{"dataset": "numbers of one to four digits printed on busy colour backdrops", "blocks_per_level": 2, "attention": false, "adamw_weight_decay_other_params": 0.01}
Rows from block 5, named by matrix and row number. Rows with one number belong to one channel. Each number is 500 + 40 x the weight over the matrix's rms, rounded and kept within 0 to 999. All counts start at 0. Numbers have three digits each.
# convs0: first 3x3 conv (model.mid.1.convs.0.weight, 192x192x3x3), inputs 0-21, a 3x3 kernel for each
# convs1: second 3x3 conv (model.mid.1.convs.1.weight, 192x192x3x3, transposed), outputs 0-21, a 3x3 kernel for each
convs0.64:500500500500500500500500500500500500500500500500500500500500500500500500500500500500500500500500500500500500502503502500501502500500499500500500500500500500500500500500500500500500500500500500500500500500500500500500500500500500500500500500500500500500500500500500500500500500500500500500500500500502504495496498478502504505500500500500500500500500500500500500500500500500500500500500500500500500500500500500500500500500500500500500501498500500499499495500496500500500500500500500500500526508604498495151502498506500500500500500500500500500500500500500500500500500500500500500500500500500500500
convs0.69:500500500500500500500500500500500500500500500500500500500500500500500500500500500500500500500500500500500500500501504499499501499499503500500500500500500500500500500500500500500500500500500500500500500500500500500500500500500500500500500500500500500500500500500500500500500500500500500500500500500503491500504498508505502625500500500500500500500500500500500500500500500500500500500500500500500500500500500500500500500500500500500500709988924499500497500494500500500500500500500500500500489495429441497368493497496500500500500500500500500500500500500500500500500500500500500500500500500500500500
convs0.71:500500500500500500500500500500500500500500500500500500500500500500500500500500500500500500500500500500500500501500487501503500500500500500500500500500500500500500500500500500500500500500500500500500500500500500500500500500500500500500500500500500500500500500500500500500500500500500500500500500500499479515499492537495361516500500500500500500500500500500500500500500500500500500500500500500500500500500500500500500500500500500500500501498500501496501501497502500500500500500500500500500496352485503496500510494501500500500500500500500500500500500500500500500500500500500500500500500500500500500
convs0.75:500500500500500500500500500500500500500500500500500500500500500500500500500500500500500500500500500500500500502502502500501500500500500500500500500500500500500500500500500500500500500500500500500500500500500500500500500500500500500500500500500500500500500500500500500500500500500500500500500500500505503500497494462510491495500500500500500500500500500500500500500500500500500500500500500500500500500500500500500500500500500500500500501501721499501504501499510500500500500500500500500500215222271999531941499499494500500500500500500500500500500500500500500500500500500500500500500500500500500500
convs0.76:500500500500500500500500500500500500500500500500500500500500500500500500500500500500500500500500500500500500460473177498497494499499497500500500500500500500500500500500500500500500500500500500500500500500500500500500500500500500500500500500500500500500500500500500500500500500500500500500500500500685531527502500499352485038500500500500500500500500500500500500500500500500500500500500500500500500500500500500500500500500500500500500501500500498499495460494460500500500500500500500500500500500498500499500500499483500500500500500500500500500500500500500500500500500500500500500500500500500500500
convs0.77:500500500500500500500500500500500500500500500500500500500500500500500500500500500500500500500500500500500500504508505500501501500500500500500500500500500500500500500500500500500500500500500500500500500500500500500500500500500500500500500500500500500500500500500500500500500500500500500500500500500490494489493495499499497510500500500500500500500500500500500500500500500500500500500500500500500500500500500500500500500500500500500500498499501499497498498500502500500500500500500500500500499477475494500503499497502500500500500500500500500500500500500500500500500500500500500500500500500500500500
convs0.79:500500500500500500500500500500500500500500500500500500500500500500500500500500500500500500500500500500500500498496501501500510501500501500500500500500500500500500500500500500500500500500500500500500500500500500500500500500500500500500500500500500500500500500500500500500500500500500500500500500500463454487418495461443497493500500500500500500500500500500500500500500500500500500500500500500500500500500500500500500500500500500500500500500499498503492493499500500500500500500500500500500493493502503508608497503554500500500500500500500500500500500500500500500500500500500500500500500500500500500
convs1.64:116412502491415504413497499490505501547518550501501499411495491503499497500500505514508546488497560503500499508498493488475484500503497500504500475512623498495498494504502511503502503510507499503499429487483500500503339505506591415506529508500501500492504501500536584507485515502495498499501493500501569502498500461532565500500542500502490503502506518499488504501497501488483492555502502530503500499500497510499503539500495496489501508506514498495500496496496506499498505506502507504503452490502787739604517510513498473378502501499517489498499499498507504503507617501467486502495481459498505510
convs1.69:500496502501498509505501686502553502502547494505585500491500497453501501509506501514500496507500498486499354500501561500506515500499593484499496476500498463501504525469508507440505503500505542497549491488500502489616497528497497503458486480492506504498499503424501534499497527501368501500482504479598498857501676503475999496502424496500497499503536504504494509505496499490501501502493496504538491449503511510499472508503494376538497486499485485490498499502499491537524505501509502502504858494496553495506546434501496499499500500501497491503504467502495500504487505501458528506486501498505504497
convs1.71:500499539548502737508487507491504502470551511500500503496500490496543476486507428505509499499501497503501497508500501504495490514502508507503495493423491533497499502500499505495492498500501504497501497501495496495383498506497504550497502501501492499500496499503456486499500498501498500502495499498287526045495559474499612475504531503472503513499504504556495524510501501501499502501505507499492501497494503496510584497533502497554510496496497499498500501490499494626497500527472460504434499495500503498512501494507494488592494493543465386506618499478501514476486502496500495502501496521501478510
convs1.75:637500725609489571555478680503502493531467532497500500502528518401489496505507501487492503499511493502495507480464493497405497503416534467489487503497502466319509508498487497496501446499276502496452501502512475531500503502498517507523503507500423496507498493500501499498508502499496505499496504435494523768251551536000698582514498499434505491499490499498498506498495508502497495501514499511511500499513505496481506348458469522501498499503496500509500488498495500513504499517514492499522500394474495320499690503505503512498505498482554572519516500500496512488414520517502586476505434503503497475
convs1.76:653503498500498503502502503511507532495499498495493497496472482518504497497498493499503523502495499497499487498501498496446485494477483498500394448493451067510902000501717498499507504484506501496491412499503501498497500499502500485495501501511520502501497499502515515508494509623444494491596501510508828669500502498465490400497498489498494470498498503471498499502492500500496495507500420501510502467499504492461494496488220539493425498531556490506491450488422507500499492498494500503491560557510355488531498486497502501516498496515503493506489501502494465500534503498503504534496516500528517497
convs1.77:495501495498503498498507492546502506504496517513500501500505501507499502526500501504499499521499503521501513498501500498501499485501499488500490496501496498504469500521502505523498501522499499549503512513499500502500496495501492497496492480499502500500503500500499501496501498499546498500499480491502509505502499513500499544507503501506554502540509501500497499501500503500495498501499504502497489500492501518501496536497499596441500500500500501500501501501503498499506486502500487501519506502501501501499501501500476495500500500513452443502500501495499502495501504504500502503499500500501498501
convs1.79:505514442501514486501541496499495502445490538499499503494496502479502503491496495485506501492503500499510495497526490500505496501524497505498501509498519489502596506505493501485495572502498511509504503500504501568559476501508498499502494533505511503498501494438511506500499504503486500502496498509526451496508501496503504495540498499615488499515498412448505498488497503496500498508500501554494500494496514512530533454497501504499511501499498503507501502500500499492498497436499501502509498577490497504498499502499497492513442493499494498495501502500499500490498495501501507499498501500496501499